config = dict(
    model='audio frame classifier',
    dataset='single English command words and digits, spoken by a formant synthesiser in many voices',
    train_examples=78125,
    n_mels=40,
    hop_length=160,
    input='log_mel',
    spec_augment=True,
    win_length=512,
    num_classes=41,
    output_stride=2,
    arch='conformer',
    norm='layernorm',
    activation='star_relu',
    mlp_ratio=6,
    head_dim=32,
    fused_qkv=True,
    qk_norm=False,
    dropout=0.1,
    inner_norm=False,
    moe='top_k',
    num_experts=16,
    moe_every=2,
    expert_mlp_ratio=1,
    experts_per_token=2,
    shared_expert=False,
    subsampling=2,
    layers=12,
    width=128,
    positions='rope',
    kernel_size=15,
    residual_init='none',
    optimizer='soap',
    beta2=0.99,
    lr=0.002,
    beta1=0.95,
    shampoo_beta=0.99,
    eps=1e-08,
    precondition_frequency=25,
    max_precond_dim=512,
    one_sided=False,
    adamw_lr_other_params=0.00092,
    steps=5400,
    batch_size=48,
    epochs=3.3,
    lr_schedule='cosine',
    final_lr_fraction=0,
    warmup_steps=270,
    weight_decay=0.0,
    adamw_weight_decay_other_params=0,
)
Rows from block 9 of a small audio frame classifier, named by matrix and row number. Rows with one number within an expert belong to one neuron, the router's apart. Each number is 200 + 20 x the weight over its row's rms, rounded and kept within 0 to 999. All counts start at 0. After the name is the row's rms in percent of the matrix's.
Before each expert's rows are labels from the 100 clips, of 14976, where the router gives the expert most weight on average: "responds to" is what is common among them. Only what is clearly more common there than usual is listed. The data: single English command words and digits, spoken by a formant synthesiser in many voices.
# router: router (model.blocks.9.mlp.router.weight, 16x128, trained with AdamW), inputs 86-127
# up: expert up (model.blocks.9.mlp.up, 16x128x128), inputs 86-127
# down: expert down (model.blocks.9.mlp.down, 16x128x128, transposed), outputs 86-127

# expert 15
responds to: /oʊ/; word: no; /g/; word: go
router.15,084,182,198,196,183,207,178,205,231,202,184,213,216,197,223,272,224,262,186,240,233,193,216,155,182,198,204,209,190,182,202,226,209,194,171,208,208,232,231,224,193,205,199
up.0,075,238,175,194,223,171,213,186,191,205,207,197,241,208,205,176,229,214,196,214,188,196,175,229,196,194,234,195,199,182,207,206,213,195,189,212,185,171,185,219,198,234,200
down.0,081,229,240,182,194,233,192,209,185,189,217,216,191,223,169,185,216,210,196,210,191,221,216,225,167,229,199,209,181,188,212,206,209,183,205,173,171,199,254,187,163,201,147
up.1,099,200,201,207,199,212,246,199,192,178,205,209,202,198,196,194,206,219,211,199,150,184,225,216,199,226,188,163,196,191,213,172,227,212,204,185,226,220,195,197,226,184,206
down.1,093,201,231,193,193,180,209,195,190,215,207,202,185,188,199,208,216,185,170,197,211,205,221,189,204,214,212,206,180,228,211,246,203,191,225,182,207,160,199,188,198,239,208
up.2,099,202,192,216,206,179,184,223,176,228,163,191,174,209,240,191,206,161,257,204,178,202,216,204,210,194,182,186,226,182,188,212,187,217,193,196,209,173,190,223,246,184,209
down.2,090,187,209,178,193,222,165,206,201,214,212,196,208,201,189,224,196,253,159,185,189,195,192,180,206,207,198,190,184,162,202,179,204,182,197,200,194,164,198,221,199,237,224
up.3,096,192,211,207,221,217,217,185,214,170,199,212,202,190,197,219,212,173,173,199,197,179,172,227,173,224,173,221,231,207,194,227,153,190,219,203,170,176,218,200,197,179,211
down.3,096,218,222,200,207,194,210,202,202,232,188,180,220,187,196,183,242,180,206,212,233,217,188,164,208,207,216,204,177,183,212,196,200,201,214,162,206,232,197,174,199,223,174
up.4,073,208,221,230,224,225,181,184,227,214,211,187,200,205,188,242,205,176,193,199,174,198,211,183,215,224,222,217,180,218,231,222,255,202,209,210,201,205,183,185,236,176,194
down.4,077,188,217,231,204,195,196,226,232,190,212,188,217,201,191,196,194,182,224,205,168,191,196,215,259,158,208,216,213,211,197,212,198,175,178,200,191,212,204,205,227,226,196
up.5,082,193,195,220,209,194,217,196,196,241,203,186,197,193,186,182,198,181,197,188,186,192,178,252,186,219,195,205,200,212,204,185,230,184,196,187,199,238,191,205,256,201,235
down.5,091,229,191,174,209,239,202,190,205,196,211,174,203,202,167,218,202,229,235,198,208,199,186,202,215,195,197,207,215,234,172,174,189,208,192,188,219,221,209,209,194,186,173
up.6,074,197,184,218,209,212,211,191,191,200,197,166,192,183,219,187,175,207,193,219,178,222,196,216,230,194,169,223,195,213,219,210,209,186,239,181,187,178,188,177,197,209,174
down.6,072,193,206,194,186,214,215,216,195,238,192,196,216,212,170,183,151,208,181,176,214,208,200,203,160,201,208,239,241,224,187,173,217,167,201,206,197,185,202,219,200,206,161

# expert 1
responds to: /tʃ/; word: search; /f/; word: left
router.1,112,192,199,188,202,225,188,178,178,182,203,208,223,190,163,182,170,185,213,192,172,210,215,189,183,190,185,178,198,169,210,205,228,217,202,237,225,183,214,193,214,193,199
up.0,100,173,193,185,211,202,194,228,214,215,199,194,204,208,201,155,190,176,144,217,229,223,228,189,201,196,191,176,188,160,144,186,191,211,185,230,176,174,216,209,211,208,161
down.0,097,197,172,190,181,201,172,187,197,203,210,222,188,192,189,212,213,202,201,163,207,176,205,142,229,227,214,224,204,170,178,167,200,207,194,158,184,190,190,213,238,178,205
up.1,101,185,203,208,183,182,202,233,212,194,193,176,212,194,210,168,185,197,209,174,183,214,190,196,217,181,212,194,195,165,172,187,205,206,197,176,172,187,214,175,238,162,178
down.1,104,201,146,207,178,172,208,207,180,189,193,210,188,228,184,193,207,190,212,163,213,202,191,196,220,167,175,172,239,216,194,178,225,187,206,199,223,227,225,187,189,187,221
up.2,085,225,256,181,179,182,212,210,194,222,210,186,189,179,190,217,214,181,206,202,203,223,232,208,221,192,186,151,204,214,194,199,202,183,193,245,202,143,188,221,181,188,188
down.2,097,203,176,211,194,230,199,214,177,215,179,201,206,204,216,201,216,176,175,211,157,204,219,174,188,201,211,234,203,200,181,198,212,195,186,180,228,201,198,240,229,241,179
up.3,101,188,187,178,220,187,181,186,195,200,185,202,200,206,179,176,196,223,153,207,193,216,222,213,214,210,235,224,186,214,208,203,177,192,201,190,210,194,163,210,228,215,204
down.3,099,214,206,178,224,177,255,169,200,206,188,216,228,165,206,169,149,197,217,184,189,185,195,189,183,172,210,220,164,208,213,209,179,232,216,204,191,193,237,166,201,192,225
up.4,119,199,175,175,210,211,226,216,221,195,195,188,218,175,165,177,197,190,256,175,179,202,214,199,203,175,215,203,217,186,160,220,210,183,208,164,174,202,209,223,224,209,182
down.4,116,207,228,204,209,174,181,173,241,167,176,214,196,199,177,210,180,187,187,171,185,210,194,195,206,219,205,164,210,183,198,187,161,179,172,207,202,159,171,179,206,188,206
up.5,096,234,198,196,190,211,209,183,224,163,202,214,176,176,198,224,185,247,181,223,201,177,213,226,230,195,207,190,204,172,174,189,193,179,195,197,231,231,216,189,205,203,206
down.5,104,193,192,226,187,207,195,220,195,215,182,192,229,225,181,202,201,227,179,199,191,207,211,221,154,183,198,170,151,167,198,218,189,184,214,210,235,221,228,209,180,192,174
up.6,090,224,215,207,214,184,193,209,220,192,197,214,191,197,183,171,188,207,193,209,247,193,183,229,202,193,196,199,210,181,184,211,203,206,199,222,197,170,174,198,186,197,219
down.6,079,166,171,213,200,214,210,200,197,265,218,201,205,241,201,211,160,187,214,218,161,213,178,219,161,191,226,211,203,245,215,173,190,210,235,168,211,211,207,245,173,205,188

# expert 9
responds to: /s/; /ə/; /k/; /æ/
router.9,131,220,205,192,200,227,210,224,237,189,236,181,171,187,239,215,216,242,198,172,222,218,172,201,205,209,253,211,234,216,171,212,212,195,186,181,166,212,181,176,217,206,214
up.0,118,191,207,180,193,248,202,197,216,164,142,221,200,215,210,195,192,191,209,230,203,190,185,176,267,174,194,197,208,214,198,224,197,185,194,171,209,194,199,249,162,205,210
down.0,107,205,217,173,230,174,247,197,173,186,198,182,218,198,203,220,235,212,240,213,236,190,190,182,210,192,194,200,203,171,207,187,223,235,190,194,214,192,217,182,182,179,217
up.1,096,167,218,218,197,222,211,187,224,189,180,207,219,201,181,202,190,241,185,219,226,190,202,195,212,216,213,229,147,205,206,179,194,203,219,194,179,216,196,213,192,200,210
down.1,095,178,196,214,229,197,168,202,224,184,203,205,217,217,171,208,205,234,176,212,167,175,209,204,202,219,161,187,208,188,212,176,235,193,204,243,232,198,228,171,208,177,171
up.2,122,194,202,177,203,189,214,234,216,190,235,195,192,215,213,176,238,208,178,185,232,202,209,212,224,215,209,211,196,184,182,205,195,179,228,226,212,182,166,170,247,194,199
down.2,120,186,218,183,198,244,177,240,214,179,249,202,179,186,172,178,161,182,200,224,205,233,177,201,176,195,205,207,198,213,199,180,196,182,163,166,207,186,226,193,178,200,189
up.3,108,203,196,210,177,220,211,214,208,193,199,185,205,233,230,175,196,201,172,214,197,271,195,198,227,208,214,204,207,204,200,213,180,199,179,211,173,198,224,162,204,245,213
down.3,112,217,232,210,215,224,232,188,245,204,203,210,196,197,231,216,175,220,210,182,206,181,233,200,192,221,185,215,198,212,195,220,203,204,189,158,197,181,213,194,239,187,177
up.4,099,186,164,202,197,231,164,160,186,210,188,207,206,206,237,170,199,172,170,203,222,177,206,190,186,212,162,165,193,225,209,200,168,219,200,203,213,211,218,201,223,239,213
down.4,102,245,202,225,209,162,200,170,190,206,172,230,217,176,163,206,191,214,227,157,252,186,162,195,195,224,227,217,196,240,210,214,174,180,170,157,186,174,185,210,190,202,208
up.5,088,212,175,178,234,191,173,172,201,209,203,217,146,231,188,160,202,211,194,172,232,194,212,183,176,212,211,208,168,179,202,216,168,237,196,208,186,203,224,222,195,174,198
down.5,082,165,181,220,213,200,187,229,173,235,211,213,201,203,218,232,203,199,211,192,169,237,185,236,214,231,204,179,205,200,214,210,205,186,212,222,205,218,184,170,216,191,191
up.6,097,174,224,220,225,165,210,233,197,184,203,219,211,186,244,211,233,190,185,212,202,197,251,223,229,213,189,191,200,216,235,213,180,174,192,176,179,196,217,202,187,234,206
down.6,103,202,206,200,178,198,163,200,213,236,181,190,192,187,177,205,168,187,199,237,205,173,156,225,217,165,252,217,173,206,216,164,196,224,197,182,175,204,215,209,208,174,202

# expert 0
responds to: /f/; /ɔ/; word: off; pink noise
router.0,071,217,195,194,233,184,192,165,181,200,196,180,206,182,196,230,199,202,200,206,216,160,203,213,196,175,190,189,161,206,178,203,236,203,204,186,228,213,236,165,174,193,214
up.0,098,216,209,149,168,178,192,228,148,206,186,187,184,196,230,225,187,222,216,197,204,191,187,201,220,185,188,192,192,204,193,203,223,200,197,184,180,229,193,240,226,188,183
down.0,102,225,212,212,195,169,208,209,185,209,176,215,216,156,203,220,216,208,207,201,187,170,207,242,193,163,225,193,216,209,224,174,176,197,183,218,231,189,186,206,200,194,219
up.1,095,206,214,184,201,234,197,216,189,217,218,200,216,215,177,198,194,181,201,169,243,190,186,197,210,205,192,203,181,205,190,192,193,243,181,200,197,204,188,147,197,228,185
down.1,096,191,175,220,239,168,199,185,215,186,144,183,229,173,219,220,214,196,203,191,194,190,189,188,191,180,176,177,213,198,200,214,209,190,205,204,155,186,200,179,243,205,181
up.2,084,231,212,172,178,210,210,218,164,201,189,209,212,199,184,186,217,213,218,171,211,197,176,206,213,221,167,202,217,186,215,186,217,175,186,159,159,165,210,178,197,219,213
down.2,088,193,197,226,185,209,194,176,181,169,181,204,163,174,180,160,210,227,196,222,196,206,208,169,184,186,184,203,203,222,210,209,227,203,232,204,222,200,199,202,189,208,227
up.3,095,174,176,211,161,222,215,227,206,212,200,215,179,202,189,204,203,162,231,196,222,200,230,208,160,171,193,234,183,195,180,182,203,205,207,236,199,206,190,188,184,203,183
down.3,104,199,179,189,211,181,220,209,210,215,210,191,231,199,239,208,209,234,190,208,196,200,201,198,194,184,176,142,208,242,198,194,200,189,261,193,202,202,204,191,184,199,223
up.4,100,214,204,183,194,198,241,192,207,169,212,198,218,211,221,214,205,225,181,202,198,191,187,150,180,199,206,203,173,192,176,211,196,186,147,171,251,214,196,188,203,219,181
down.4,099,183,181,191,204,246,184,231,205,214,201,210,209,195,202,194,185,184,225,211,212,219,269,231,194,188,165,234,196,199,216,254,186,204,222,221,192,197,216,179,213,187,185
up.5,091,196,163,187,221,192,187,206,180,207,215,200,192,176,185,153,197,228,207,180,200,205,223,188,222,185,146,183,232,224,210,215,201,192,189,199,235,222,182,215,182,209,169
down.5,090,190,255,226,196,190,202,176,216,153,199,193,221,230,229,203,173,188,213,162,194,212,188,209,216,163,221,199,213,163,211,214,205,178,212,193,228,223,177,200,201,198,179
up.6,082,177,179,212,191,156,194,220,209,193,212,181,211,229,210,196,206,240,190,205,214,183,223,207,183,169,188,189,200,192,235,168,210,189,217,215,224,213,192,211,183,221,213
down.6,088,210,172,195,190,227,249,185,213,178,201,221,180,149,199,209,201,191,208,182,200,209,238,164,220,226,196,198,168,206,242,219,183,242,212,205,186,178,184,219,199,201,209